Rows from block 12 of the image encoder, named by matrix and row number. Each number is 500 + 25 x the weight over the matrix's rms, rounded and kept within 0 to 999. All counts start at 0. Numbers have three digits each.
# convs1: 3x3 conv, stride 2 (encoder.blocks.12.convs.1.weight, 384x384x3x3), inputs 296-299, a 3x3 kernel for each
convs1.52:455492489524496502501533525474521515509484498486473510469514539491441535492509494497506505465504529497515524
convs1.53:470505478531497508537525498517525449472512499537507473494534499500484515504527478480519496471526543518501480
convs1.54:513464510495463472508561493533520480557541500477517448494500504468514489511489496511504521506493505511510462
convs1.55:536463463512545511520485494510528514516492514492513519536484507493453483487509513535512508539525516509465518
convs1.56:563505494489476467522475498513496537485529534475483501489487471542546478500491511468486501478501514520504496
convs1.57:475474498547510500491487474534453487488541538546510524476492453473516555517563468535478492522540471471482527
convs1.58:476533566476511478508492504513481463512497500541493528509475505494478489524484534501504500476501513505502483
convs1.59:457460530444482545475504478446536530527545504526541511468474522519434500515500485525488489479506525492483493
convs1.60:568509532483495451468458499499514518495511514518491473425512530513547490555488498508483530510510448489494521
convs1.61:497537533466523544546534507520490452539503518529458521489485526488524513516537520503497506513507478506534461
convs1.62:502479486522505496468496509521519520511464495523482522498477521489475469494475504492506502525498491544486528
convs1.63:504498482494500458509459468484552519515480513495473443494521485457528519488479510496486476487539481505455489
convs1.64:537535531519535506522536468516476460470471515518488548478462504471490468500413493472485458559526535497538503
convs1.65:483522489515531519517502481497478458521504468509528526494555501462529480530468513499494505493495485502541488
convs1.66:489549485517516495504484521525449483478516482531461506495513517521491510496498488531486511491511425489490540
convs1.67:520538533495496529446548481496496516473514533485512495501475531484535475481499492467527472510477514519557463
convs1.68:505509543486474519505524502498479504526524484511516487472502530527497485514505522486472518496505517506523495
convs1.69:514471476549555489476514509515447500481484507521497508467500517524453518513479494490477526518502502571549513
convs1.70:563528492455495528486502527523484447530480524519549468511476552545472540487517496473534508509517492503503499
convs1.71:482510492478468447534522491531558496492493462522505474501523552492511505513520485526475482530529521464510495
convs1.72:500512544443486449508488498532529487487500507482502511465527492510490539465490522496479477518499503489461537
convs1.73:477524534487477522486493503546503520517455529487502533492523548483530521486506479539483506505512517531469453
convs1.74:518498481485510469496496498495469495464571502482488516539509475485501492505472490475492535459521497437479535
convs1.75:505462495430488506519523470453484525467494503509541482466525496527521510510492488558530499526555524515532489
convs1.76:541502530474492514521530498497491505475481521499474496471503573528470520512484498512517486497509498501531487
convs1.77:487500476520490538477517500491537452524459478464493508506549481498522517501467483510441469531509486510481531
convs1.78:480519500477490501543466480485535511493453507500504524496466515530471529499493539479477513520466509515505527
convs1.79:503519508478481494522495489467485465441458484506479506501519510491490526490475513519494492490492505487482489
convs1.80:520476487487523526491509492527527482520441509466500483555509510464488505492491514493537520493520505517538451
convs1.81:512541477486484492525496488533490503484474530462557485475558588483521451474515498514483530508519512517496507
convs1.82:536556526513486485508519462423476455460498527544523518452524513483524512504467546450487513509487509546478501
convs1.83:495480485457479523496495512496492505522533487460533505477518495544495522483533530523502518509537521475500511
convs1.84:525489526479480484527473525445506509480498573492469521494511506475575502493501521496524507480508489491532487
convs1.85:584528474549517485461465503461506498461506451552544487481573498538463468521464517500508487541503502452453534
convs1.86:498495478490538457515542523503537514506508475509483477505485494478513478508495505498530512471513536507489482
convs1.87:500499548502514473490482503457508498473495498464529503501483456474497502508484493561496473440465533543500476
convs1.88:503473510512547497483511525518539501518486475511468524481536505487519534511470524510513497497491510476453523
convs1.89:504469478524489501490524518499538463516539446546506448489500459502524500519490527502519506483455472439558498
convs1.90:496490515475483480475508537472453495527478501530493510524573473460495471470506546509479504481493505508530483
convs1.91:528498515471506463532482490546487511500528556472528470456554507475499495517486503494480522500482449474445537
convs1.92:482500541484533500508531494486494453496516484503568509514502495500516468473496445451495509493475499538492481
convs1.93:504516503513523509481530480510511518523455475533554533499513490488484513524521475503477479472539541516467471
convs1.94:516526503495504512494480503532485448503490478475484511485520511478489517496513530510505526493468475488459535
convs1.95:526479494454500500488492470506462507493487462524476514481493485501524508508471522492497516491491483497488518
convs1.96:532467483542475569512434463510488477482480513450497508511558526559528492502473491529470544508521483500519464
convs1.97:514513477516499535510483489452468533473548444516500482477498498512525522499478518506518516479466503496487511
convs1.98:518482483553495483505498509537507500478526486515469484467517483499498505508573483496488485460496469521489501
convs1.99:568488511497550571447466465515484508477531519517470501507496531508504504493523476527493513514500445509468505
convs1.100:478467482580533472511451480485474480471513480499506508514511527471522528525497476465525503482498472506458517
convs1.101:526478490513482512485543462540514499494493556518540511456543490582516468513461546503458510506550527489485479
convs1.102:518500482469515475507478512490499528524540475507466494505502490512527477505512556517513502507516481524502521
convs1.103:533480503507504507509503466479508493495520506495475501526479508518484528477502485517511507489488518500519519
convs1.104:469527505504499496506489515488480441506464460503473506490479528511497500487460513458488454505525461530480502
convs1.105:473533483473497501510493482464536481477520560536474514502491486542456526499508559510511517523517538449499505
convs1.106:498451526532477476479509497459474498470478490502529510502512511500503473474485513491464475482431501499502514
convs1.107:477484480544476504497494494523525477511511487483503490535463512491506469482528522516493515484517487478511543
convs1.108:520472492498494486492481477545515491482488504490493497532495528503485490502479529502446458581492481510511475
convs1.109:485488520526483482476538506482480495480503473490519479479516524511511473519498500532484528534523522488528507
convs1.110:465507553481439462532511431510539511460498547485522522519517467516558481488529513518497502492482463478461496
convs1.111:493515495488510469552523473482508467496514525480523498512525526509512507509492508474495496500462529512508503
convs1.112:509515517487507485513516498471503533468535531551478535502469488526511502530481468520500471501487474451518483
convs1.113:507477505510467452525485484485490482500531518506511504534518532510507491482508442525467500547501500493474461
convs1.114:507511504534452513485479528511494512535452539499488524484467563549528510472496502494509490534464504505507469
convs1.115:504506546478451517473524515472511533553515522439503500513537489451528508494504514476507513526483499509504480
convs1.116:495506503454497541483527430492448497492490503489497547519484481484475528493493513527480503472531466502542506
convs1.117:485510532520491496537510460500465491490521461466538517487538459490487528489485506515447462487507516494500544
convs1.118:513492540424459511483554492483524532502557503513529529481508509489479495491524485504472501545563490506513471
convs1.119:507510510518527525503471496484502474519468499519462516508514525530476502550523502540488476524489490506499522
convs1.120:468482506481487523524527472466517509528484485450545533457462497488528528538464505470524499532521490505513486
convs1.121:479504498507479544543503483547517519521506499517464465487505478458541475479577490473504506490451487505462479
convs1.122:477463522494539500474485540443467514491469477473522517485532474460500464511450507486497488477494537501487528
convs1.123:525488506502553504459483519497520482503501483532497513505491517461478525484493518518503534516516460535493511
convs1.124:537507506529497474492498522526497498488484502472494463470523523531522496494536502476494535503499507510514486
convs1.125:518488503488495459483509532479447502513498509515516565514471514464516507511431491479500514486512494488540474
convs1.126:509504506482506483489529468527507467490604509490499513482505520504489506520535478501496525527501488460489486
convs1.127:488514524530520519485529484496503489492549507506502473508475474483485526504490485483513545470497516533502475
convs1.128:496512510509488495476493500485528474515505517526462510490482514499477523475533508522468500509487510532502504
convs1.129:472508443504520523474481540524591499505487449489520513505494448481451533522485510516497521496520527518519496
convs1.130:506505494503533514482496476502484466522498508525487509530473551474518523531475505523483531518522511541498448
convs1.131:493549499471464499512521487487456508496502497498508507471497515479526495508452559484500498504534497500501520
convs1.132:488468503517546497505538486460495500479524463458529516478530462515451499525508513534508528509453520512500503
convs1.133:498504527499465509457448450462525475501518477502496509471472492499503487530498522541477478491536518515533515
convs1.134:471481474486495485515493541519554491456448533479524464501481476513500519449582489483492486503493534505461468
convs1.135:532445509489482485456503514517507475501528533530439492478475487488539550499494514531505478494502475497472519
convs1.136:525505477517501499465471506529491553535506507476487519451488492499475542512462473475487517520492470472478502
convs1.137:501494475543498515502473460484510475491483510473512464540519499452472533484483520505495548499501472507446466
convs1.138:484504521527506512535501464516522510502483493480510456498496533520518508559467459528501487490501496524466492
convs1.139:517511498490529530512503492481520478493483489464537515520518509507509513529466507502536494522506476484504495
convs1.140:465510526478446498500483522536522474470490479503506532482505465509535455450499533516523508501492495514444540
convs1.141:491450537504531467537480480482504476479521513514491523492495492505508482521513514479527505461450501544532466
convs1.142:528466509467475489506501502493505486532474538486525498536467489497473496464514503484481500490505492496501473
convs1.143:511512499474516512427519490536522473484504544477478506541470479539471512478475484492502503491505507533484521
convs1.144:519523491482535455497471513479507500465500505495506492501515482491481566492517486445526487492492531553510440
convs1.145:481499512553514512503515526506545480498525492481479478508509484533449523501446505482506526503475510518515500
convs1.146:480527509520488510497464498484539513589512487484510503517499524494473485523494506479483464482501495518507492
convs1.147:517510462525483524483537518496467498474498479516495485519498402504516479459503517459482548480503528516530507
convs1.148:510458508475481517498474474501520499521497505508508486464514472500478489510541470484502506479509486524508502
convs1.149:487478540475453542524515494473509530544446469515504482485533481497479514489516502533482482489503528518523499
convs1.150:481528490462524549496480503480498501485481504522492519517495516475497507509524558514483505516535491514534470
convs1.151:467473482483520502477512481481483543422510526519490502525502545446520518515495539510479499519483505500440507
convs1.152:474451468488567510464455535508494515491496487506508493506496464487536452485480527528500500516479492535519470
convs1.153:484494545463493496526499513508493509530512484487502496488498475478502498504501531511479481513489491500512509
convs1.154:507475542500485493488486534493492462483500568499503516507496523506478470503469499516496499508508496495472500
convs1.155:503507517486483517495502509523507505482484504530478454506521510515496477467505539489477557517470515496499447
convs1.156:519539496423499501527461476505539491528474493431504484502526541474542477484524452551516508508489485452510488
convs1.157:505484473495503477522481519461492477498472500477549485435535473526534503529497507533509536499510544432523530
convs1.158:507479476507490470493506530514540467504524502534495477500521504511538444479506511510492491501521531489546505
convs1.159:482474502461464516500494513494477486513531487523497504505474514551505513473480467505512486501480496534452533
convs1.160:523531510477522504507481481534487442499500506484463481540445498503523490477471500489516494534490484467485494
convs1.161:476504513505503488478516506501515479448476525529520433514518537498454536540487501527463542499489514514505478
convs1.162:451535494531481466535485490526524520530513518447500520461513508501494479502513524486495506521536509536513465
convs1.163:496512466474507504507489532532466487481487479496525485492477483481544543487527528524500499505518471530488519
convs1.164:546533485516464469498524476468467519524536493480521475517562488481522516495515498493493511437498512527513474
convs1.165:505512498469507499453522519532506491505493528454470457524491488445534532531499520513495500494508531510484498
convs1.166:498497531478495535472534524498576484523561495495486488516521475479525504534505484494517471475526536516511467
convs1.167:518555529452445421496514508449502503501501474533485496506518528512470502496509538491559442511519527495468566
convs1.168:514499520518477493507508493539476519507472503500487520473497448507513547449473482532472492495537477468524506
convs1.169:484542507479505564508517508454477487534474496500490502525489522517565474508501485502502498505493455459507501
convs1.170:503509540525511497478476491488469502481470493522505536515493490476495526545544496527484479507511509479523478
convs1.171:464471501507556547468492535516508499546478496459537527448490473513506474502491479498529530501519522492454526
convs1.172:477509489502506483500468480495524494521551482519529575490479512495494517497501527487479508494535499462533506
convs1.173:507498481493491489464424497488461530498532479504509507525512532496504481473538484499498483532520512538525517
convs1.174:496472482487534502504486506543530493480511498511499480547487467517492496483510535427534497476528495478515529
convs1.175:485505491476489497522502554485532526480554486515506476551517468467474517531511514493524544453522519533516531
convs1.176:452523555482534497519508485463542498470536492475530521483524483521536484495506477501505494515518468490532482
convs1.177:521518488521506491484512528488499484503459494503434484469485482494484484493525511482471508524494485474510510
convs1.178:453455567481501506508497473453523510485473463518504490504453517500494514501557468494488465520505516483481484
convs1.179:468511502518482497505515438477517506454553500493485503493523543476533525501529469473501508494484458530477483
convs1.180:489502505517521496488514512495473500504515478495531496510533553517479531455524515542471498491591499503504486
convs1.181:490520527452508496475540509466527522500503475518521486499497470489473475544487512479493514521455465524480555
convs1.182:511493514523490494508479522507494483509463507494549512548526443508483554466476501470506499493499507478472490
convs1.183:494522485494483494501523504461458490475529508510487505539498497488496479483464497506484468477512534528492482
convs1.184:516502522456466487490527517497505507534500491505483504526521561523507420519497509525474481508482515508531487
convs1.185:464454474469498484498495543507538512522480526512501488473505447476545516500499556496506512513512535515456468
convs1.186:489474477497488526508551514477573526503510511514497541514480517475499483493498496497502501497506508494483484
convs1.187:481492485483541454505502518433500512485502477494521463491452485449501490523504525512489491492524506545531558
convs1.188:503473469528525483488481555497522575476514463484492485499524503520495458493502536551464467508465475512511499
convs1.189:512524550469487471477567517527508490471574520494499509494505512531526492550502475522492514470501478494511532
convs1.190:475484536521495464510503463500498495517487492504489533494539468482512535516528508505470497506521474496466502
convs1.191:521487527528501559522499512541478497530505510529466519465486501472472499537471536504506491512529500454523534
convs1.192:495521527540481450508553521443514526460474478512495493428508511486474469527482502495506486526518529469498453
convs1.193:481517499470485516505481520481450559521518552496507503439528494477490461528525511483518499523507479507504563
convs1.194:501545482538492477481522490501482499507490510513474491494506525523539510503484507510521487505476509548532441
convs1.195:514528473542511493487476503482521525494518512513475518518523452535507508525496533493541494516486462470531489
convs1.196:499500497510513488536483498474505516491525490539475461506498484529486518477473508497470472503541515521456536
convs1.197:476514496497489437532494494520431503540530528549497505591475498507519491490547493566515528527527509518532517
convs1.198:521511467502506460537491498506513495504504464514505510489461467498503494482487492510559482499482490492453528
convs1.199:482483513496520513505479489486491462516484521513489492484558567516535496510499472525529500481520532504479456
convs1.200:489488507500499489489477514508565515514506504518510470515534505487469505553526451521516501542473482494487496
convs1.201:525517512516492490518485461459462480497547507453498534479509518524527485513519490503497469485505521509485508
convs1.202:508499481476503488490495516467494525480516531483551493519491494533501478489501478513531555532565509496512486
convs1.203:483498549492475489475512491513470503466482492493484489526479523497501499493538462518482467501561459529492526
convs1.204:507528502479484523473517471497503471513501475501498520484535519507509500487488538506499467526504468526569518
convs1.205:463498482486498536530511536482482466520517527504492502510532485482491487529470523499545511484491541512548496
convs1.206:506508506492479421501480484489527563541577556515526519525506512513477538517528505457492499473484476515511529
convs1.207:521488480438515518519537491483538509522528541482500514464537500523501468505512510492465478510488460512517538
convs1.208:505502479490513494505503471467514479475524517479487502526486510448482494547514461502476482511458518495518505
convs1.209:489506505492493476535500485537482498480504490524520484518506510448489508440548519496529515559500492476504509
convs1.210:477496492467496519514508526468511510508526480497490491509499475485475496533515498530480477522489497555487519
convs1.211:483473501495547469506452497519464557502478482522504510508479446549530470502477510471458500467479479502489490
convs1.212:526506513494528484507470506475478556515476470468518502465532483465480499455525514488464470527507482547473523
convs1.213:481523500486494501534493474480497507524547492493520529503507527489512494520524465450491495494475488511475522
convs1.214:447503527489494514523498480508479544529537482509496445476487468463481498509509453507498476492527507465479489
convs1.215:484495502462507508532529517464508534476499501549476497490469508455514518478472564517474530505504514549509512
convs1.216:491517479512491477478506519494504532472503493512470514502557487518521468471519528453490511507536467531524538
convs1.217:478489494484536463480522510500520464496489460513485474516479499507514475498507518478526502476458508508520514
convs1.218:470507498506496502472523538487508490495508499494463512500511496542481491466475585531475528495508515490498481
convs1.219:485488488522536493499519491499474568443513528462498514463478512479456499456533508508486545480499514501501467
convs1.220:478511522486464500489477487477490493477475484505499521517532467474515493554503510453479510482507528499497483
convs1.221:492485498496491500506496506492457525526544536489493511483425498471484520507485479492477497478513499534496459
convs1.222:492481461524510474507520464478523466566526492493493487475511512514520483456569538555542475466524498514559477
convs1.223:514467544515515482490472524462515505516511498537488497507454500456483546503467495499474520516508507491508492
convs1.224:469478519502469510502475505468507493482548490465508524456546484488481488492487527491524483447499520518446499
convs1.225:539497470514531531489488532484505515514456467468487511515504489486517480529477543502477500513503523507495507
convs1.226:505524521474492522521539512515514517523514484540487513534491501440541493517469527488523486458517502480505471
convs1.227:508468502464474531472480502521480509431493454515517488530508479502495495496502460497513534537495500529468482
convs1.228:476528491465534460450486503451485518446490469514473472542483443477450565541520479504500461491494533508534473
convs1.229:509508483432520531547521469537517522547491514497513517511512442499472496509466476536516506522543581548458525
convs1.230:533486513488467520466492518489523503524520493522475515530532440499468504586479453531501495455516487493484506
convs1.231:466519520480533513536459513472505539460483480512566496512484514483498521438548506487468492493495495499516460
convs1.232:526497532514509466498463499461574487515495490501523547555490482507503539531521524473480501507522484486489497
convs1.233:541501480468460467478516500494506510496478509482467480493526476488515458478533493482501519506509510470514487
convs1.234:491471496534502527499517491509546474539522505474486522469495544509484494489542509483477482508516498483507490
convs1.235:518495526527554434477527494514479519481498461517502502557469529502487503487495521495481472505526543512522567
convs1.236:496432465497521524508508533527472544459472491507525482475486495523516485482481533516509499493523462513545514
convs1.237:545481471523501450511501485447534492524525548472506497483515491521525514481487487508510505538509465502449513
convs1.238:540504505537496498512474474491480456567505448492492486495509534507503498464493544514492478507498509492477521
convs1.239:525502510504488465499464485491533459485507519515479484494504494493513539491499504539500540510498517484510533
convs1.240:485518518487538491559491478501519534488492499459534473506479484532473481508529485510531508488473490525523485
convs1.241:506494478494507508548439489521482515490475462500520504535485490523509463500503458496513462488506520471516537
convs1.242:520530483514487451533448469551519540573486507523506477468557497479547457482511483519504519511506508492525498
convs1.243:484473502476552494469548471492474488506517455493523515513553514486465525532451527470495514524472483494515505
convs1.244:507552480495489454463499504542493479519508481508495534458507473499510523513474508517462468519502467492549507
convs1.245:504522528502483529492483488468492462480495566521513476507513490534523478494450521468499540504475509534492500
convs1.246:502509486497478462508488507502541520469493483469506484498497511525544474507489518532499505513500508463511517
convs1.247:523469482469480491502515515519468463474495483477490505472512494489485516536477534487518510502487510488531497
convs1.248:537484486503491480492491486461510532475503485495503531517512479509514550490519479496506470469493517538491502
convs1.249:463497493503521475540474505512476548489476483509478479498511492502527458487477491512493539487549439505503472
convs1.250:505522486491525531476492524497471505518520488517569507500539499515513475518538536532482526500524514495512519
convs1.251:494471498493506501489456512487505515518539509501565535489531533525497466512481532510461534494551492491506468
convs1.252:509544492474496495493516485494500483476485476485501514455530519466488502480518533490517484523473466470471516
convs1.253:494497516471470482474480462480491488485506492519469523550499501478510535508493470486467464468487482479495503
convs1.254:488516524482456473528539526493529524529582500533508458480519502541500548479479497496479533516531490507521479
convs1.255:526511503498543537487499473458492514479482517518531496443526483550462527508455496475526520456506490530525491
convs1.256:499486474526530486497492486475552519489478526522458497570495488408483475522472489499518467495488511485511485
convs1.257:487517515446496471421532453552493495495488490458539518495502507510477494532504475491505491496532490485480504
convs1.258:504524463466512540511522510510518481512540475513485523464453475527503492516552495505487499521488532506526502
convs1.259:510479518509488495509528523497521496499534524480511490522507441502493521471487473494501504481512508507505468
convs1.260:520503480493515563501528514527518479425518489508559481537487566477456492513495502480483510493518509475466496
convs1.261:485523495478520505531513523451447482517504494501522500478507446545456521542487519505500538521533501518523493
convs1.262:520523522467452462496500519494466528494480521506486456516511493535527494478504481475524505487512500523539485
convs1.263:571480520514522512531455481526475553502466532499514485499577468482495477467497487469522486521476471510493517
convs1.264:490510506532481482519539495514461495495500562510526480520507466484513500517508487532472523525530514508501489
convs1.265:516481513553511422510497502507506533480498461515507492458529513513515512495468491511517481465447480546459514
convs1.266:483490518522518511538516499477439530508511477500503509522481499498494475523527545491470491512501524499538528
convs1.267:484487499511518546522514477556480479533485464475535497514513536430526472504481511478518495509534504485463516
convs1.268:450492510539467508511512489495495542507504542502496519464531518500538508503467504494486476506500473513510457
convs1.269:505465524489542526516470465502483467500463500511527504483517471465539502523495511599514490521552472484526437
convs1.270:453482501486504491483505501513525524505527470510503474505471473499505481496494568494500501461503495470514500
convs1.271:523518546510457494497503519487543453497510525470444522526552508486434511505482494506520442516519522493466493
convs1.272:537477486473501515463548515528501473488491495492465453558486464461474474520492520476518502512511511526539522
convs1.273:506502556508487480499512476492473512455491492482527496521507442466498513503474536485465503470498463493501510
convs1.274:498509514466507567485440519516518494478535498502469468487502495553440492497505513496497504505500476510493511
convs1.275:482519496501504477488504515480503526497504468430518488483472507499522509463493491508486494521483461526510490
convs1.276:480511451500497512486515488513494498492484507496506547488519524482516497521487480518511496496526532519501506
convs1.277:479509510477550438491537522489471483496488490532518530494484466483480486507511475508499524491512434514475514
convs1.278:487498500440496460476483537490504483497492509508536493509496494483483526518513488507495521526503499456491527
convs1.279:515480523513473506521535500445527548480520516509478497496493503491499487513535519474505526454489532487485513
convs1.280:478502460498485516523555545429452475534499526474495478493474541469492489548499501515466470501447478501484503
convs1.281:529517501458515455516519502512521448526477494495499508514509511496541487508494488537475487487525508521511495
convs1.282:587524509497514501563511472469494499482507474541476499495496513524522495520505518513474533576493499489476524
convs1.283:519499509511487496477504535495549536463502438551523502485474503479455510500494490498498505456504482534538476
convs1.284:516524451479497477482459469532510513501515518501507492518492502546471513500503526551459493492473514493520505
convs1.285:526529518478470536514513497438482477496525540540474525502462498475477523488446534501479473500538488485453494
convs1.286:513493506481507563540527470499460428498490536518472506486502523474545492494465512497501511481491461518485486
convs1.287:483509499514539529480523536482484535496522510515488492520497519490539480499545530490476496461530460492514489
convs1.288:482524455502477459511492458470501533516526503496484541554523481524444510469526463518494531525498534474544511
convs1.289:496485521533514499488454417508465496483443463525484493486524554455518496498524481506517494522517493522498473
convs1.290:479534507510503501553528491457503509512464470510485528544468485499460519490524524485473508487501535541507535
convs1.291:490512498486501485510506469509475520538516481545500462485495497508483506503545518466496472479490532497520552
convs1.292:518458495471449496497504537489477479475502521522503518491483520520490485514501517542479531543508536504475494
convs1.293:511536520527498542534468503466510497543465517467484475484458504525480448541493507489493500487527493463467489
convs1.294:500537514473442487435464512481520545556464493495475560486497480561463459523527493507511499509488468512510474
convs1.295:485470491501448475522537533511473488492542481502575481531478460525540486438509495521506522476469494523454549
convs1.296:494485492514570455489487461491482531503502505497512483520522488476513510521485512516485470538514523551480458
convs1.297:503515475497489520496508463534472536482553523494531528491495458525489493516493483493473505475530492504528474
convs1.298:556491506453530478527463491487525544523475517497495457485534504533515439480487476517469458463487525518541489
convs1.299:568452504528484541537491503488501450519506527454526512543501554467522496506487488485498446494495540522447456
convs1.300:507484450511497516497550525511522471526549510509507513465533473528497451514497511480503498515500512515515491
convs1.301:484520491509513472494519494466497527470595530458558447494513504539527522508536475503558519473472530468496491
convs1.302:499522487494494489513526518485519511485510485542482491522506481515511494535487490537477494516473469484495474
convs1.303:512469507472504502539532469449553519502510527516495462506487484523464506502497516536506486489506546496469498
convs1.304:486489541496510498516463485509487498518497495499506548465476489496507473495494512487517478474528507515481515
convs1.305:487504486533486501510539506520490504487492494494493478488496532509512500469536555484512524504461485518484529
convs1.306:473503512484466519492507476501509551488545465541486489529488517463513501499481481499500478467484513491475528
convs1.307:488512517519481493515514513530485511488528484491474445468512499500484501546527512479484474499515491490514456
convs1.308:487523483490473528520506518514506541505492531517494522502506493491475479523460535516470499445492512510482510
convs1.309:524520516515486510549473472506500540499508482465468512468491526519503496502474570494471479535476488494485459
convs1.310:519497509515496477507484526514515481466488463493522428529458490477495493498487476478489493518461497507547487
convs1.311:504485481493480489527510528484503512503550498502469489458500525519496551515536553513519492508521527522481486
convs1.312:490502465502507501510529509506502479496514534479512506529491443486476512508549481478489489503489539501514459
convs1.313:486527485467516494487484502472447493500460505500513478514482543489517493512496486483478522526517462496473528
convs1.314:529529500503473474473492484532506481521558488514506558526513509513489495451539488451484513488504520495519532
convs1.315:507503534476479505559580514486520519497486455485440513516444483527460475530496518514498482477443498509514517
convs1.316:498534482500478478534535505498473491519520481513493469469483509507474469488469497507486495511508487537496493
convs1.317:503528471508523474557513539565505484560509569461494474527520479548485519492482491533520480508462482494509470
convs1.318:489482529512468479473517513524488519506478542494459511481518519487532549467522483446527480478481524497512499
convs1.319:507481524467539528479486494505528517517543554509445508493488525513495469499536485518496488528490524505500527
convs1.320:495537523517437461493490502508502465471465473494493470470503529533485500524537488519465536486517530543465451
convs1.321:573478462520476479497527515548501496513504500515545482498486502510473473497531505494501512492518495482488524
convs1.322:539490506545567495472498485454497536551460474498509509496526490541465512514471505496490505507485438522462517
convs1.323:511505496511504489527500514566513507524555488491468526503488508492528489470489493494520459467500506537510515
convs1.324:531520517516436548511482500509503512462511541558458488529451516475468488507546499480471489458483478522499521
convs1.325:478489515511511511530483489481465463519509507543490503489505515481521497502473488491470475515515511471539463
convs1.326:501497456530507504506501455507506507539455471503487518496534500519518497493561541477499495494492503489495473
convs1.327:503486513470509498542531479490477523496500516472560474491477474557526456522494454504491503491494491484491489
convs1.328:472476510519513472483531502482489514464507500459450494494430519491536452500451495520521544508470533485483467
convs1.329:490466520512492491509539477524490548497486484497463515474565538498548482491480533487525496489501532476473502
convs1.330:501460494510527524479531467453502535460556531502452537480524482524490541495503495508460498506457497516478489
convs1.331:489460508513478470494536468496484549496504525427502474459438464460476457514514552492530518536530511490474537
convs1.332:490480492496463456514518490478513504479477475492466528514483501509471527495513468525498493498523520485530475
convs1.333:498516539467483523503506522478475516486550473510523460491416503516518531532517525496522509477512533489483525
convs1.334:446482503469521465474483486532507512481501445464478520467531484508505500518494514524478490498469476486515537
convs1.335:505492507480497487498462500535521480481509556498524472516492528511523506505516497478476497469488494493501526
convs1.336:510479512535467552500503543478514457507420543505474487501512513502519554505472511522530507502497479515521513
convs1.337:508475520505523507495484474502489481510552492500586480518480498488506541453501489506489505502485489479483509
convs1.338:479494534504519483513511519500529486516499526496450544524498517512484489512514479500483506498478463510539461
convs1.339:487445492493495460499494504446528491493535464485511486513490494477514500484499513491519482495465512527473476
convs1.340:507473473509522490490530523526523501523550430509457485505479482479537487495526519512509544538468525516483517
convs1.341:506514477469533535545476543515524510507480495518511468494524516504478540503508510499487509501489530507494491
convs1.342:515515509531548488508517480533535534508521537523478493482481509462511469502511516502511491501514506458522474
convs1.343:459465512526523494503495500533471472478545541560524522489517520500563510525486488474512499516492477535445516
convs1.344:470501503574498525537508478520502543490468503540506504543518523486563484523521467506489484463542522519496548
convs1.345:504489477504559495498473492498515480527530475500472494537505516495531496509494465527495475522501502488515530
convs1.346:536508505536514507473492512505490506508509481528487518557476521493506478545507498539509509449485508514529532
convs1.347:468514501516555548517478507457502515503487506539523480519478455528461496537494529516538448496514499476461540
convs1.348:513488524513464474484503483473528491515536470510473512510514483523476460522482517520500509502545505477530522
convs1.349:492474488473467484489500508542493522501508501507513513480517502490459492520470500503532482531518494492467511
convs1.350:483527491495507486510492478510542548492549495510471523489513495462524469488529530510479499513509485497517501
convs1.351:527537483495491510525509509533453530498479513516467491522494519495465500487502475478511480528517540510503485
convs1.352:518499517495473497512500479533468466470527464514490510497470492501510510489519493510505494496498505483505498
convs1.353:509503481506520479495466515498481521529567468503502542514492497528464463531458516499519494492449506491556495
convs1.354:505512487485470456468511512524565503489458480456538502525500504495528506497486533536503527530500512470487469
convs1.355:514495506524514497464516474489581538520455529513446504485515461487536468513500500508502534521473517516506508
convs1.356:511524444450561480461498517497519498531530474519503483527496538481501481511547537441482509484495487498507545
convs1.357:474467513520473499481491525481471501465548521468496509514520506511464522504502489471489511535527533432476508
convs1.358:475472505482514508546477494491505519507476499480490515511480515504489529492510505478526510503482480517460552
convs1.359:478487461515459487478531541528518480493577506494504486491521482500535538487489456489493458493521521502529465
convs1.360:498478540504480435493473463483505474507511462470509492491498536480475478471521487530554505452486520531499431
convs1.361:531479458497508497473490508442518514497509483492504507477503509501551511516508531488480520495530492507472443
convs1.362:473507470497497514523489498517490479496518508527522492470584507459498481497483528497523493494457513473494570
convs1.363:469481485473520533490519496519514500483490497467496523498511514504472498520530483502494517510519505477541493
convs1.364:503503529492523521502446472497488499514500497477500497525493528477524503488492485521505511483520479491475486
convs1.365:501462534425474483505520521476476540491529487521457554493502501484518473485507472530494519534520547509478496